Weights of a small masked spectrogram model: 2.44M parameters, encoder norm layernorm.
Rows from block 15 of the encoder, named by matrix and row number. Each number is 500 + 25 x the weight over its row's rms, rounded and kept within 0 to 999. All counts start at 0. Numbers have three digits each. After the name is the row's rms in percent of the matrix's.
# k: attention key (encoder.blocks.15.attn.k.weight, 64x128), inputs 0-127
k.0 103:500525509516525522498505525500505483470517509497521553472481487511529492504498524474449520471556514427510494508483511540542555471528446508484493496468521456469505466497533505541507466536488496508447479477497492476480498514495459483532509469498520479477487525514515524478496521472489526499547513536507518500448524509498485516481549467466469528485528505515524514480482485482486478508507
k.1 109:522546494493494494516458473526450495525466491489451448505506525489490461512530516502469514516461496477503478498528469508481499486539528473496519530514494486506513553476452482491507549545496451479483492508509491508516487451518526532525472545516498484512527524523517464516495547537474526529466500503516504518529470504498462468517448503513513496541495476475504496492514514462537489470484
k.2 092:517497529531497543539476501479573484461507546531528517491511487460531466482447473535534495495501548485535522509533525484524507509509537511498475461491486495438471436520555466486510494490545513528466483548451497508499503497508495471492489490504482514508529481484539514493501482495493492536522485523492510515517467445464464491482490501495491494510500513505484501514498492510500498497476
k.3 088:473500486432559493497491479546538522487502479517468514514433495503489520498453545519495483514494477519505519462498482527481479503526504473477537488510469504536484493512462536455530495529470469537470516526585482510510451481492501534522507517516484520506510520511493482508479535535480533479504479508529484485466492513489490511506485476482502528490506507500526498508448486543478515489503
k.4 100:456465509528519478506478527528492487489477472500522469515516481501496476462501521442478480501515506521470476522476481526544553491493509518495480510490477503517518502506511510522490485512536591477497466478489464516509478516465491514485445531530553475463507528492482540473461528488521518476465503507516525510529496495502500506531496509475451516552540492526487508509492477524471541494481
k.5 104:464486501461498461512519546485490546478511481473530451492525506543509553493462549533511520477508576466478538504504488513474490518534464520487504513534520539457500537485483465535502493489486474491490508461509523513475503492508484506463497463476491505523492471471464539494514477471492484524524513515493501525469518494516550477496528493504523509469510479507497482476468490529477489542529
k.6 117:498512467493499473483526497467537468552505471466479527504486507473444495486491506491480501487480482544506461530500491534514517510468521497504499471516477520519503482475484518457504457479460517498549555471515522486519481465544541437533474543495538556537484511503496478489499487545477475526499501544485512493521494485536518489526490484504542503473480488507479496532530507472524495486508
k.7 095:489466501488548471535495479503490511562500468455506482499511501523487567471512474481484499505496502507469475487508481476477517489455506535526499512475483478512468503529514499447476504512489549482514517493537470521476547509484525477512495501496553524512529528502525531498501531491496478497446487471477507472491467489516529511477476554511494523481498528520448525459528561478516512518506
k.8 093:454525529551477531451469501518472519531540488467497505483499495512469476490505537532489489487528494552461532464449507511506489524499549547503519512534461520483519499512470473518470499530480522513484506492463496477515515493535516492492497486536500478536496455456488516482529488497482558515504493485479468472512481475499556471445496506491521482521520508518533525480508508471486500498473
k.9 121:511508507557510486508527474493530506495502521489450508533505523464493501462485494530508502488466462486527491509485542489473526525474467516518524512500481514475563548495540455502482534496456517499503477532462539459496520484496525527491481494457521482514515507466497472484470483498496487506533434498465495493533510522506546507552503538500535479466533497471485501526513490466494493479467
k.10 076:513521511489524422497541525502495517497516490523517515506514453512523494568508483510498540496500535466483492479504500461489493503478520493521520483477551523474485518477503501514495466483486489496485481463494486550486487466489492496527476478501461530482500463508547465547485508514538454489491548476491519525504451548477484478511480510513507516469494529488500521491517502496441484552542
k.11 097:472533527502496518466518463510527543493469490492502565486489464507538506522492480520515512486501488478514481499474519479529475519534514487513481460477487547462477497475510572501485495468532499492490486499477483484487464521528487461498525499516489521454476546515440523514504509500448516533551466501439504531506522518503506534503479524532514495495470469518489464520525489511507481483526
k.12 104:541521479471486490488520466485518467499489528460485489478555524512471525454519484512522468474510488518493484491517504497514537491474457483510482555537481464543495538488505515515532499473487486508517485550464529489479476464491485526490506514493495498465529491500496527510495526469547508476504489503576516524548525469483504509499472500538520483480465511459453483465494520518499542482479
k.13 091:468476499507480534454523553398475485500509509453519488490536463536470505498527535479511466495485476490549505530469493466498551501539514525492524507495515503504491480496497507512493492503525494513537521462503469497517538510535487486537485507498481522520477498489485522461486476526484515478540480491493497491484523514482510528481505490494508517525448491513552510521500468478445530465500
k.14 102:430495477499513537485508513512465514533510506514498491516473524486502516512479488490514481572464439519479496492476496498502430507525535474503517497504507480467520531484452482491477500462493495491519563504536518466477516510503480524472492463498520488535520492503525510521496517528472504488435497501489483535495477503535476483536538491550496477515548489510495515539521518459518490491485
k.15 087:493434485489465445513541457483457496507506527495520468495511510502483488529580517483495468515503498515502479514503522508520522491474479483475513499511539517521482520497530464516473513494539548470512467471525521540477485471520528500516470489530500481515495531503493506504515503478505464508484513497546509509489454520516494494484479512465514506529460481484451490479476475520495569559503
k.16 105:505541535488457497499455552468503522502491495501532511459475497507502527504481476502519516532478453465541503491508511445499440555440521487521495505523519506493496482526502504517528458491528514520522521516484515501503521491483505529485552486514492514518480483471532501507536483512474443516475449474470494455498501503499473471494527551496487476517502503508534495509503510495553471482534
k.17 118:484508510467468491521466509523514496530509509474512479514526534505544426527517499504514498543527547537511500498490507456480464485508519535537514536552484509480477452504491490490474491439446499507504509496466507539501531530497494504481490496458521482501492477498475473494488505521538461496481455483525511492467552501507506493485495527532452563489524504503487514512505519485515461492478
k.18 096:458459474511493518487499501477509484499489505525487410484515488468513503508494521447501523518484501495510537529495471523489524523480473513476491463502477479568477487518526529481503495506527446457517512505522512459523483486525535525539532534480480532529455524484517451507473511468522456497526519461525479485517500534519541513502513486479522489490512509498497500520481507542513467468500
k.19 098:563538469480477458515486492507487489494493520563470491526487506500436445465511511519498509488505569512499503457517500526482487465530482532490468511508489519542508517513486499452477467477519484481499473514538507492538492499473487520550500481486473484528474444510479504484505482503506504459531491508519488510530480518496482500530508464512512479489508493527507532556493487533534455500514
k.20 108:506492523479530506489452479483516466463478497527506514493494494517473513512472492535465526487527479511557516466491508479450519502534495487504440512496449470479502453494513495525574531514562462544513481541498506529506499495460485496483516516495457517507564516536533482520502514508495508488497533487493472492522515494474464498504481456493503508489485510495536511475484516508542485470487
k.21 106:512516496511481537478515512514543495481476518509511520509472456488475499490500477501499511457458493459482469533560498504502483482503540523468473476546539464506515501498511508491524491529537559464517545456509512443518470540483489467496496518503512515475511493498478491557502513502484541515504520494488519499472492503518496501466431510491498472522467468485498472453498515521533524491545
k.22 097:605512528518480519472499487449464508533522501497506523520448475513479485498559481493528472476531498501498540464501477525510483451517524467484555496498542489522519514522524531508522502523517470456508506496514478492520534458488497502519505504481481496487517535484497497471535471481495473487478487495488518518501526501442487511504525499444497459499494505479468479500500523538508504515497
k.23 092:462499501479476494507477478571477503489474508545462522496458529469549518522442501494511507531503467521460532510518496452511458475479495517486463492461476475499518480539460490511493510524479492499480495530536502508512534536472488458518500510506510522490522536516513501504490495495490495504501502494500485442501491490549493495476537459545471530487528499504525484514520482564460513510531
k.24 097:514494500503467506531482485509499505478501492480428467468515551480508511526483483525525474495532456497470472493512502523476497474481445492496523549491495488514488484520526519509497551488491531537532481495487510504512491483544510509476505548493479489503533537517488478472475554516518547543521508519497521521476533481454499558479465551492512489475516500468489471482498509475519448484490
k.25 089:480479482480478503511549491512504508508524498516484500504498536481476511503483525506477500507501529518485530571514470501545500495518506542493491457429510508489497512465501474524514514467512481517527482447477505536460479507524509486451516472526508499440493448484520519503507469511495502513498553559485448496485494481513447487500507488473491497516493537544502519527484462491504543537511
k.26 097:480483486497492524496510486524510507470474525516493479471529488482475539492524479479519484527496520506502487538477451507492529519491530550509490514502556497460524518530509477517507495506475498480477475517468518494496502555497495531448516470489505436539500487541527437506486494494523579471497475497487498479499507507549489518514539469552517487507511507517481476509482460443515479500490
k.27 096:513458507525532469502534535545480477506524494557502533511493523534526458523520501469463478493464500527495506484517494550526492514476472450507490500497473542497505493465475502534513559491507500496473512497519475534484470535523499476477535488488460492466457508501493522512542462509519484502523532447470492466474488515478479515510533437460504513477498503522503531505508480502508488532495
k.28 106:522496498569519492557479526500461492533506491491532518504527491502545469546514453494539497475496481505507494422524547488488494498485465469506500498490515525489478499489479512477483505489521484521471457536533507513510478500503487501488515510513467507456456451566464501501529474453498470469480520528499543515491489505490515480498505524522506507510515504489502533484543466487487497540478
k.29 091:528541495492517510474505487470472526474496473503545539522469491500514554512506543506506517507501501511483483494523510462447513523475498483499509492460528481562511484530488509493497477554486491527472499482477468532482516510475479536523502505445507516521503530459541491476483501474507516533505507506533509504485492479519528466518521494474451449529493525439535478483485446489483545489500
k.30 090:515462501476523530454499535483504497478508515504514498486515504523545504497509521480515517481556548496522532546439506478521466500556485446550527453471481534523452508487531487504494471519486477472502496511477496485492529485506505520466488478516492492508480472501466502513523475498493501492487539506506497516486536512459485533470536529497537545505482470501555454516471507505471490475485
k.31 104:508496492520513516549505498541512483507514491495547528541493473528504494497514430500470509513483490477481479489490510515528494508488501471467520536512506478488479509522470513497473505488486485523489520508488501464532501514454515469536510476545552474458481453529516520503517487488543479459483525481553457509518491497499503487524459498487480483513457546494498510471461573497485555508478
k.32 137:490481511537509496489540494451472527455502508508517524503503459515446502479508547517467477460495504504487524518541478514493562486479482527460515477507494481535490506520518514489507525537547483484472471448509516495498524485525504492497525498486462499501489543476479528474512472441465508454563531489467502520467503518465504512525504502482520513494513504506539509464461504527479540505503
k.33 093:529442477460515523502499476483507502502484513543539508500513480522482537465505541481494491494531533513477502489489498483547528519521500488528474473501501488514532551497449500514524477467518488519511506501490523503444486440519522499484520512538505481493503473491475510525530473525516533504470499501503453543530527466499469424487535477496487444524485461510535506498519481478520507501473
k.34 091:539480519506526478497550521498523494471502481467481491513505511504514491540526492458470484515491514542486471470512513479518442486508478524510524508504499526471436491497492463515467466479457502462498508525434503476513512516459548516488495525503540505492509507505474532461480498483496482496473497536491517510492518504532544499471542499494528523507516475528498520504483466481550501433546
k.35 093:466488525483444521513540486487533519529556475498461516483476498482469536513473486482516477527457536516481518497508487487485531484479514529484486494453515495497507500532497533520498538535517493485496513489534495496533467507492567507507484490502494504514512483512495468526475488549510493511516475493476483510551497511512472490500524471502494453465491511523436436513504567527490486459497
k.36 095:524499565478489521481491463503484491510508507478493487479497555552490492511485510532512524515511552482467483486476531487484460495495502486471488509529502518490514564485508499544458545469507457520500441542500511474483570519517477516497478438494506510491491518496518504496481520518528501527479503456499488517478492489465488509458494526512476520480516513539483506528484479475485441491486
k.37 088:471519515524451519517472507510535490503476477543457505489517505472494487524525483514482481496492478478492494507527530475556488516497520523452484483489549519489508463513556515512516500509477462498508525483451510507460495488483459469522497525493496482455456526486468508457514486460490511480493515505508458471517528538552503486512494501541523525511487506485520516591494494520534490503508
k.38 099:514450489507525524481515488548462507478523519538479478500508485502501459483470503456504492501551510492478518474517500479476483501491550488507500474464502531517544526494527504511544468520518530474504498512470485467546497508470487444470512508505481497501529524504496499498508503457491533472487482476501525504534561468492544469477470508508519472544516514424474536513517466506523491525501
k.39 101:485520474494531473509525523495481466508465508521533494487483517493556518479523475523507505474500511509515504485464505517509518483520531462490475530541524514501474496466482481475511475528509537515514532466544483517492526548524479487481476486492549480509480503530489500552469513530479466477503502489456530501440489458520524537492486486456508496487479514513511461442479548511477514445530
k.40 096:482509494472516484513497512495548534448510511497482505500495501493487565470462481485504525468451460469510507488541530512505500477470484548502522521490504459505512518533512504492525487532508474540516458474484494479530486485491457533544535497466465506480499487428500515514468520525521518497545475495507466476501514508491486549556543489528490497450488493468520480488511481510524514492494
k.41 097:510492495517538485562444473550473494498511517510477478506503520475549453511515473494534473538531535465549469500501539508495483558503515489523480459499496463486533500501533456531488482472524496490493480508546496552496469483498486515488511487517488528495520470521527474543497500498489462457466496504484539469486486515471488496484459527493486465513512519482490522505532527469508511505483
k.42 089:503483493508472476463462528514495496536493504540521509508486455510539479489508489485502511504503507491472513508485471465529499452491493465480520483489500534508474484509497481497475526482489513508493490502512501572473484540536540420506518490521500513536454481494485512509450558502533458513465490498493458510493502483523439522499533485521507532482506515521506530539531511497514467555521
k.43 088:494516512444495498508486507459555528505481504497471449526495456510438526494495508523486534469475471483528530504474484451509504473523515534521509520486460494502499466539506508486515493496490481492502542552517555498514531484482516497508517500477481536524495502525513479495506512456476536540500500534538487488516486465488523474485438509480539529450501459504489508508485536518506535513490
k.44 098:498554511489503483448527507478494448497464497464510495514520487537485512483484500556498501446558523499494488510487488508514543549488451496516470507516511496535502484508448491493521501466442495496512497501518518479522495519515489492489489515529503468484528449537474513501504512483485511532493537543526501492512516450523527459483490432476514542501526500501487493537462511510494526476516
k.45 099:505513506489470498482520506481505472491536517504487514501473448468489500497499483490528527535465499505510523490516491468472501492505523519499500512524536535521486507549512534525460528490484529519513433499500509475497460487468546472498520530487464474462478546478554505474509517582486477480529523447518521485474515502504522475507488447471487480487490493528524509526457490509476514492544
k.46 088:502532514511477517598503508488501452496488474476539543473519449480516493538505520490502461470509512483490468523482540530488528507527507479476470464491490523464499482486480495498518514508473489476515506486503501539478549502484491459471491514499549515486520536494500498480564499508523481472500506525498506525493509505529515512467487473524521482475438540489504486501437536490498473500485
k.47 108:544529482515451518508481477450538533571521486451509495542513502470452496513494499554503517499515522496524507516516495493492513476499478506484496502492467493462509484484472523499462474505485438467522522537497517513528480494493533517475488489503505541513505480480498503480475524496536514520469475501456476480541495509507483512510502512529485506440518505535484490495464528526488453504565
k.48 087:508534492494505512525432514459472494469514497506462467494512500467528503493496487476498507526512468488504509524534515503508502496466460525495465453477519455525496478480497509510474488511492506542528504526445489554490511491480497514496500499523553559524512496497545552524499498497474531481496513517474461468481512513525452514478516511539482481513503525489467497502523494527551455467550
k.49 096:473458518535518474540492518530485503493489519530500468513486478494508498552533498466458479486482515488527499490506520514494522492500510467500495495488510486477432511502493456498483517488525508456485479491544515536532477511534491500518463515488455519467525495504481478458499503516521472537475524483505499507529466474493540530491529543454525508532520544481537452462549490508460519534494
k.50 090:478499464504496545436481480491462497502468514557516504460526492514495481503491501505539514520509492520533491498487438510526495480531494452521512488533532496494504497458507544502523484516534490511475463552529497478464466513475465502453492508497501527499527468538500483551511478485522539524529518497504500460516557547507452481470500506481501533506478481510476471512490509507481476513514
k.51 116:441465494454522543481469511537496520500499498456550520473518510517468515503465502537482526496500484522491497501464479505513522509508526489548505530502467522502436510470479516454527515482526520508496560484487500507479454501508511507505464499502495502518502521543496509484496476478492505522505501512501484499465451482542461474548476509506525534553492471520487463444521515491487497531520
k.52 096:527529479512474481497558534489456487544533486489473482483480523514497488508510471506500469513508489504505524498490533519487469465517500530496527509475528518509492467482512482471465459515498503494465542483517516524525527513545489481513473500434515493519455476473522488476533503480469464519512503549512486523522503487506447549543539506495502470486509508528486467566493461463481517510514
k.53 088:533467460493555523492516504554482473487520504472543514504499502539495494487543526500477505527427468527483500515467492461509491473482480510517506507488524524479477549499503492485510503453493506517488475468544475499479457496534453541495506495465483507483554504543490506525534516494471502491505502468495472464463548510511469470533496512513483472514502507496488527504486485559487467515486
k.54 120:453502465491503504509575448487485485555489468480508473494512484501514477506516500468553501493528518529500456527485499498486520481522524530489468516508495497554474542501463483498476535521481509536534518541528469503499508472526487482551500537478497553480494492482480471498459525523487482498481515480504517535497477472482527479489524519475483510492455509489464505505541495496478543462514
k.55 108:530476522493533470450476487507516520517510498479515514497498528460520521534488520493501463506507497473478517509551503558523477526510506526464477470488512513495537502529487525472497476456487524485518489456465450475490492537468467500482499490510509448506457472459465467518512484528515483522490510493512520536545500509489559516460501513559517485503523517501497539462509493472515513544496
k.56 147:501505483466471490542521506506510490471501512486491499479531526490468498521493470494519525534465513451504474479513513511497474514482502492514513562512469470501571543534467483476521519540525492510474477483523488482524521493511448565506539509484458504501513501482523472514490499521537499441498494444511524465502481507503477526484509524516492486465528466475552505442496491497515504509469
k.57 121:506528557502514547492468498502540531484507510478478532510539494479484521434490520503520538510481451489513520472495519538492481541496521482532533536509432470488558488506527504476523468510505537489474513485430517458518519493496457555489503501479495473524527513485522468481512498520494519497509484505481523515506493506475488526529477508509499492507471454497509477493502473483498475461472
k.58 093:465508486540508484511496504515467475504466443558484488495480513502523492517543535514457474509501504493507509532515528492489508503512472436479518525532508505488461478496499495527494491544461531468514513507494490533473502500475588500484484480549528473513551478506522550482504472487482489476494510535509484476465452485507520496491503506501438541512508499487511501463497491518501523517465
k.59 092:461499514510513503449479526534507496507497522500508557533467503513549448467502527507521475468518467546472482486529458464483507526521510505515515443470510486507459470456560468516506493502482501487503493450492473496480458538483530491521525498514534472498483482534492571515483491475490500509533540517487501507484498516512455506518523461501517514515475504518500496533513519496503472485520
k.60 074:544498498513490478508516509532522532529480495483506471522505537474508500490468514480498518515498492507490467489477496507491459480511492506529471469461506509485508475446509504485469518424510515522494461544490525462525510472530535497500451492521497501492453531491491487524527494508465503537483438487528554501534488521500515533527491541507514508521511486479498527515508562447462540520486
k.61 099:511462457516492450495500491458527514504526491496492462484500502505483495521523509485492516522534462487457504481483490513440497504509462466498514503499510495539500480515514490500463563490486485498516508527504512512502502528463540524499542500520502497516509449529489489509480512478489535551512468497513520513522558512484576480528480515489443440532507488474499518477542485524525465487482
k.62 101:480491478535502510468449509481487490485457523536522483513470526533564508490464462490492487488504490490511526536459469506506480516498489512484507545494492489459516472513471514567539462506495513543461534518479479502531532499513485481462460499523525468518450507497516496532504489503550507509553487501488539504476469538469518465510458479489513518486503502496493530544511486484519517512479
k.63 091:534561539493484472523475514544475488506507512480484549513471521498532498509530463504452479501503532520529496483482546489536483467469484491525511490487500509473481502489568511481510486507506540511491515493477520471481528463506527454533478518472529458449503564511514486458519480491471477507467494512537499524487491492483464525480527476469540508528493501463512499508504501457499518505477